A small image embedding model, trained from scratch.
Data: trained on rendered dice on a table, 145000 training examples, 6.5 epochs.
Rows from block 4, named by matrix and row number. Rows with one number belong to one channel. Each number is 50 + 10 x the weight over its row's rms, rounded and kept within 0 to 99. All counts start at 0. After the name is the row's rms in percent of the matrix's.
# convs0: expand pointwise conv (model.blocks.4.convs.0.weight, 128x32x1x1), inputs 0-31
# convs1: depthwise 3x3 conv, stride 2 (model.blocks.4.convs.1.weight, 128x1x3x3, trained with AdamW), a 3x3 kernel
# convs2: project pointwise conv (model.blocks.4.convs.2.weight, 64x128x1x1, transposed), outputs 0-63
convs0.73 100:55 47 61 49 57 45 62 45 52 47 65 58 59 57 60 28 66 41 67 51 40 45 60 75 36 51 53 50 46 50 59 54
convs1.73 106:47 36 27 54 47 44 57 58 51
convs2.73 099:43 38 48 62 56 62 43 51 37 57 46 54 31 37 55 60 70 37 48 59 58 57 43 52 40 60 42 64 51 43 76 50 51 46 58 42 43 38 40 33 42 40 64 35 40 49 66 54 68 57 52 54 41 35 49 55 54 44 33 51 53 45 49 62
convs0.74 087:37 54 52 45 49 33 42 69 44 37 41 54 51 63 34 33 55 42 50 28 57 54 49 54 42 47 42 69 50 48 61 51
convs1.74 098:44 36 39 48 52 59 62 64 61
convs2.74 101:59 43 49 51 57 48 60 55 30 54 31 43 51 62 38 38 44 42 48 69 57 56 44 38 61 58 44 35 58 42 64 61 64 44 49 36 63 52 45 44 53 60 63 43 50 46 35 34 48 34 61 62 67 37 49 41 55 50 43 50 30 46 45 37
convs0.75 106:68 74 43 63 56 45 46 52 64 52 48 50 53 56 37 55 67 35 43 31 47 39 54 43 57 54 46 42 45 38 39 49
convs1.75 119:45 38 43 27 45 55 47 58 52
convs2.75 107:49 24 38 49 71 54 41 54 53 36 50 62 56 39 65 48 30 48 60 40 60 62 46 26 39 50 53 52 58 40 46 63 44 50 63 59 49 49 43 42 36 47 56 53 43 60 43 52 58 49 35 56 39 44 47 53 44 54 37 44 61 34 31 57
convs0.76 105:61 50 53 52 58 60 60 60 61 51 51 72 57 68 30 37 54 44 58 52 45 43 51 39 52 66 51 43 40 63 33 53
convs1.76 091:34 35 57 36 53 57 53 59 55
convs2.76 104:46 29 52 67 71 38 68 41 40 34 48 40 42 49 54 66 34 41 54 52 58 65 48 38 47 56 43 60 46 32 52 44 38 48 43 69 48 45 47 44 31 49 59 49 45 55 56 40 50 51 37 44 37 47 62 48 39 57 53 51 41 51 31 56
convs0.77 089:35 49 50 36 30 50 51 60 51 51 52 72 53 57 33 39 55 47 45 38 33 41 30 51 55 48 56 60 47 41 50 59
convs1.77 094:52 59 69 54 60 62 55 63 54
convs2.77 080:43 58 63 57 41 44 72 43 39 33 46 47 45 51 51 68 45 55 40 47 50 52 56 60 37 56 29 47 27 34 49 62 43 39 56 36 44 45 43 40 37 50 58 71 42 54 59 48 34 50 38 48 45 51 69 55 51 48 55 42 37 61 37 49
convs0.78 107:57 48 69 43 59 45 52 76 47 55 62 52 45 60 60 51 60 44 43 53 60 56 46 52 52 57 63 31 43 47 56 28
convs1.78 122:51 48 26 44 41 39 41 52 50
convs2.78 098:27 39 44 44 48 64 49 59 34 38 45 67 45 44 57 52 57 47 61 36 36 55 40 43 69 52 58 60 53 52 50 51 49 47 72 45 48 54 41 47 46 50 57 55 57 54 59 41 43 36 43 29 72 56 48 38 48 47 34 69 56 49 41 37
convs0.79 104:63 55 58 30 56 40 33 59 51 52 43 51 44 28 49 72 63 69 42 50 59 56 52 52 61 49 58 48 50 41 50 45
convs1.79 113:45 48 48 47 30 32 48 43 41
convs2.79 121:45 51 51 45 58 65 48 40 53 51 45 62 60 32 49 53 36 51 49 57 34 46 41 44 51 31 74 38 60 44 46 55 46 65 60 53 63 44 66 59 54 34 34 57 58 53 56 40 43 43 48 42 53 48 40 26 53 51 53 48 45 66 75 52
convs0.80 101:37 53 50 59 41 48 58 65 61 48 43 69 29 48 47 54 47 59 32 37 53 52 71 51 60 53 42 52 65 54 57 59
convs1.80 096:57 55 54 57 64 53 58 63 69
convs2.80 081:40 68 68 47 54 57 35 52 27 48 52 57 58 65 40 41 56 63 37 47 41 40 56 40 58 44 51 34 49 52 41 59 65 55 45 37 71 50 56 44 28 63 49 47 60 57 44 40 31 47 55 42 58 46 52 44 58 42 52 57 41 58 44 37
convs0.81 111:46 47 42 51 24 39 43 54 42 32 50 43 48 55 53 31 48 66 36 64 34 42 53 44 60 50 38 55 50 40 53 43
convs1.81 099:68 58 51 55 47 37 45 44 34
convs2.81 122:37 63 33 63 71 42 51 79 57 47 58 49 48 40 65 58 51 46 44 39 57 66 48 48 54 60 56 39 60 56 51 56 37 45 54 61 45 46 32 61 33 55 55 32 51 32 54 47 47 39 52 47 46 55 47 53 31 64 53 46 60 45 45 51
convs0.82 111:61 56 50 35 50 56 31 62 42 60 57 44 84 44 46 47 46 41 41 70 48 55 49 42 54 44 52 46 50 54 52 40
convs1.82 111:50 45 30 53 46 36 56 46 37
convs2.82 108:42 44 63 42 44 55 61 47 54 46 41 55 57 39 36 52 46 53 32 56 37 13 53 43 59 42 65 37 44 53 38 60 45 55 55 60 45 55 44 60 45 26 49 45 37 51 71 36 54 39 60 50 42 54 43 39 56 47 53 51 40 43 48 55
convs0.83 106:39 49 48 46 55 43 36 53 55 61 28 35 38 42 37 49 54 57 51 62 42 63 56 42 42 57 50 38 57 31 49 33
convs1.83 105:44 54 47 38 53 56 32 61 65
convs2.83 082:66 37 45 65 63 39 49 52 62 70 52 47 57 71 46 59 48 31 46 58 56 56 55 51 60 57 43 64 53 48 60 64 31 46 26 47 44 55 56 55 46 57 49 51 49 44 52 61 46 57 60 54 38 76 55 49 61 46 68 53 52 44 52 61
convs0.84 094:45 31 62 35 59 53 55 59 48 32 41 54 47 60 40 49 51 39 29 48 51 64 56 49 41 50 53 34 68 38 45 50
convs1.84 092:60 66 50 50 63 59 41 58 63
convs2.84 082:55 62 61 52 46 49 70 46 51 55 33 53 58 74 54 63 56 54 60 49 60 34 56 45 56 50 35 52 57 50 53 59 63 47 24 43 52 54 46 42 49 51 51 44 28 60 53 45 56 51 53 39 39 51 65 32 56 43 60 61 38 69 45 37
convs0.85 099:58 42 55 44 54 62 57 53 46 37 55 61 50 61 51 42 51 57 63 54 36 46 17 59 54 62 58 69 55 46 43 52
convs1.85 112:46 53 56 34 50 56 45 28 42
convs2.85 124:51 51 55 48 53 41 59 44 53 27 53 22 47 41 27 55 50 31 42 61 59 60 65 34 43 51 41 37 46 42 41 56 45 37 39 48 37 40 53 47 32 46 53 53 50 53 59 48 41 47 57 46 30 56 48 68 49 47 58 56 38 49 37 63
convs0.86 096:46 29 44 41 73 43 58 64 58 54 57 41 59 49 64 51 48 49 62 61 48 56 44 62 43 50 64 56 55 69 62 49
convs1.86 112:46 38 35 57 48 30 55 54 51
convs2.86 110:53 49 60 65 39 70 29 52 52 54 32 55 44 41 52 57 52 56 58 41 41 34 51 55 63 52 39 58 49 48 66 56 57 47 53 55 40 41 38 47 46 39 67 35 55 59 45 55 78 50 51 28 46 53 40 42 67 50 49 61 58 51 53 65
convs0.87 103:43 43 72 53 42 63 49 47 38 39 57 58 66 52 62 44 31 51 41 51 54 41 43 49 47 41 40 74 61 48 47 41
convs1.87 102:39 33 47 47 57 37 59 54 37
convs2.87 116:58 58 65 43 29 38 66 40 51 50 51 64 40 66 54 70 48 59 42 40 50 60 49 46 45 49 42 56 54 70 56 55 63 43 23 57 41 54 60 49 58 56 53 62 50 60 48 39 56 64 53 62 47 51 56 45 64 28 55 45 52 38 55 45
convs0.88 112:53 61 57 52 48 63 52 34 53 56 54 37 33 35 42 57 64 58 57 54 57 49 42 60 55 64 54 71 41 35 36 45
convs1.88 095:52 66 60 59 59 54 50 43 32
convs2.88 107:47 53 43 56 37 59 43 81 56 49 54 46 56 48 51 28 52 33 61 36 52 59 63 53 54 61 45 37 60 35 47 57 62 55 68 42 42 63 45 53 52 65 38 45 41 34 45 54 56 39 38 67 52 64 57 45 51 54 45 51 56 44 39 61
convs0.89 097:61 62 68 47 44 57 47 39 47 52 49 54 50 40 63 71 43 59 55 44 53 29 42 46 52 64 61 62 50 35 37 39
convs1.89 098:48 64 64 60 63 61 56 58 50
convs2.89 096:50 51 53 60 42 60 50 65 49 41 46 42 48 52 47 33 64 44 71 37 61 45 61 61 52 64 36 51 55 43 49 38 57 57 67 36 42 63 33 39 52 57 43 45 35 30 46 47 54 29 43 62 57 57 72 57 52 51 49 57 43 50 39 60
convs0.90 093:43 57 62 69 57 49 77 63 52 42 63 48 46 63 43 45 44 38 62 54 48 42 46 51 51 61 58 45 68 52 44 60
convs1.90 114:40 40 49 37 32 39 51 46 43
convs2.90 098:41 43 44 58 57 45 59 52 49 41 41 48 51 54 38 53 66 44 58 44 61 52 65 43 68 66 52 51 50 52 59 50 45 40 40 47 33 58 39 48 55 60 64 34 59 45 53 56 63 32 64 61 62 57 51 69 59 40 42 55 50 29 24 54
convs0.91 095:54 43 67 49 48 41 56 50 60 45 38 65 34 61 55 49 47 51 26 31 40 51 66 41 61 55 47 57 63 50 48 58
convs1.91 099:61 54 58 62 61 61 51 62 63
convs2.91 084:40 69 73 47 39 56 51 46 28 54 32 64 52 64 31 52 71 57 44 42 42 37 43 38 60 57 45 45 48 57 46 52 60 48 44 44 62 53 49 46 39 58 61 48 43 62 60 40 36 44 47 47 58 37 58 45 62 37 41 50 40 61 47 40
convs0.92 089:44 45 66 32 42 41 44 56 40 50 73 40 50 50 50 48 35 29 50 60 51 40 50 42 52 38 56 38 63 37 51 44
convs1.92 097:60 61 60 58 61 62 58 59 59
convs2.92 086:44 47 47 48 45 43 72 53 50 40 46 65 77 59 48 47 35 54 52 48 59 57 49 54 43 42 50 54 63 57 44 59 48 25 42 50 43 62 46 66 53 65 60 66 60 54 59 48 57 50 42 59 56 72 47 43 36 41 38 40 41 41 68 58
convs0.93 101:53 42 43 38 64 47 53 42 54 58 63 44 53 32 22 44 53 32 37 51 64 63 49 50 53 53 56 50 52 37 39 53
convs1.93 105:34 33 36 45 49 55 51 56 58
convs2.93 111:54 54 26 62 63 51 45 55 37 41 42 51 56 55 43 46 41 46 64 59 48 53 43 39 56 51 40 51 40 38 57 40 54 43 60 57 48 42 11 49 49 49 65 37 70 56 42 48 62 40 48 36 45 61 47 57 52 62 52 56 55 67 46 60
convs0.94 100:48 44 62 58 43 71 58 49 39 52 55 40 44 51 61 53 62 44 36 44 34 39 52 30 42 48 66 56 51 47 58 69
convs1.94 111:40 35 33 44 37 47 51 49 59
convs2.94 095:62 34 55 52 68 47 55 41 45 44 73 42 55 42 54 51 64 41 56 54 52 62 51 59 36 65 40 72 28 41 55 40 39 55 49 42 49 66 64 45 57 51 58 41 43 54 36 62 51 63 66 55 47 54 65 58 57 59 40 42 49 56 46 60
convs0.95 101:68 51 52 52 42 51 47 30 39 54 59 50 46 34 52 47 58 48 52 55 51 26 57 33 40 39 43 41 44 36 35 49
convs1.95 101:41 42 40 44 44 42 33 44 37
convs2.95 098:53 59 60 51 64 36 43 46 50 62 54 52 57 63 49 53 69 62 39 39 66 69 47 45 41 39 60 52 63 64 47 66 54 50 36 66 56 63 60 69 50 56 46 57 59 72 46 64 42 61 52 50 43 65 49 47 44 49 44 52 61 50 60 35
convs0.96 099:52 49 62 39 65 48 59 61 50 37 56 23 43 42 40 54 38 41 45 63 54 60 42 54 40 59 47 35 49 35 41 48
convs1.96 110:37 53 43 38 52 39 40 35 41
convs2.96 113:38 46 29 55 51 51 58 44 42 29 40 52 53 35 51 49 46 62 49 45 36 34 42 46 56 45 49 42 47 44 42 42 27 41 63 41 50 44 39 53 45 22 73 59 61 57 69 53 45 44 37 47 56 49 32 53 47 50 38 49 50 51 46 49
convs0.97 091:46 43 67 44 48 35 32 57 36 46 57 32 41 56 37 33 47 54 67 54 46 54 39 53 67 56 53 60 58 47 55 57
convs1.97 099:52 57 55 60 69 61 53 64 55
convs2.97 085:61 63 44 46 28 51 68 44 52 58 53 56 57 61 52 53 48 65 43 43 55 48 33 46 46 49 48 56 34 42 55 34 49 37 53 46 49 51 35 70 59 64 68 63 63 60 48 48 45 54 50 59 61 51 60 47 37 59 43 21 42 49 62 48
convs0.98 085:40 48 69 36 45 33 37 58 37 49 70 37 45 52 45 44 36 34 54 68 47 45 53 44 58 42 55 45 58 43 52 48
convs1.98 094:58 59 60 61 62 65 54 58 58
convs2.98 078:43 56 43 45 39 45 71 53 53 47 50 60 80 60 46 47 40 59 50 47 55 55 44 53 42 44 51 60 57 50 47 52 52 27 48 49 47 59 43 69 55 66 66 69 59 59 56 47 56 54 43 62 57 67 54 43 35 48 39 30 43 47 70 56
convs0.99 102:37 62 64 56 44 39 28 38 36 41 35 43 52 55 56 56 48 72 52 44 72 50 45 61 50 45 50 48 50 52 46 44
convs1.99 098:52 41 58 54 46 53 74 60 54
convs2.99 093:49 40 58 44 40 21 50 52 45 32 43 54 43 60 49 42 43 72 47 46 38 28 52 56 56 55 50 43 49 65 43 45 47 44 48 58 49 73 54 43 64 51 42 48 50 52 68 47 54 40 67 48 50 61 58 64 55 35 31 58 43 39 50 47
convs0.100 100:47 45 35 40 70 38 57 45 56 64 22 50 41 45 48 54 50 54 42 48 55 65 39 54 39 57 54 51 44 34 46 42
convs1.100 103:44 34 39 40 37 42 40 43 46
convs2.100 095:45 48 52 55 59 67 45 46 39 32 32 46 49 46 42 49 37 61 51 47 55 38 30 52 48 38 46 25 33 44 56 31 47 53 68 49 61 30 44 51 48 38 62 37 57 40 45 41 42 37 42 50 65 44 37 46 44 53 42 54 39 59 50 54
convs0.101 110:59 72 54 34 40 63 48 55 34 61 35 32 47 52 54 54 46 42 42 42 47 46 62 48 54 59 52 47 54 53 57 27
convs1.101 098:40 39 39 48 37 38 45 43 37
convs2.101 106:41 61 49 34 35 53 32 32 61 53 48 39 48 52 46 65 60 53 62 55 50 37 55 36 62 57 60 33 62 39 45 50 38 54 43 46 69 43 58 49 40 44 46 50 53 61 58 52 51 45 55 55 68 43 53 35 67 58 40 53 51 73 66 49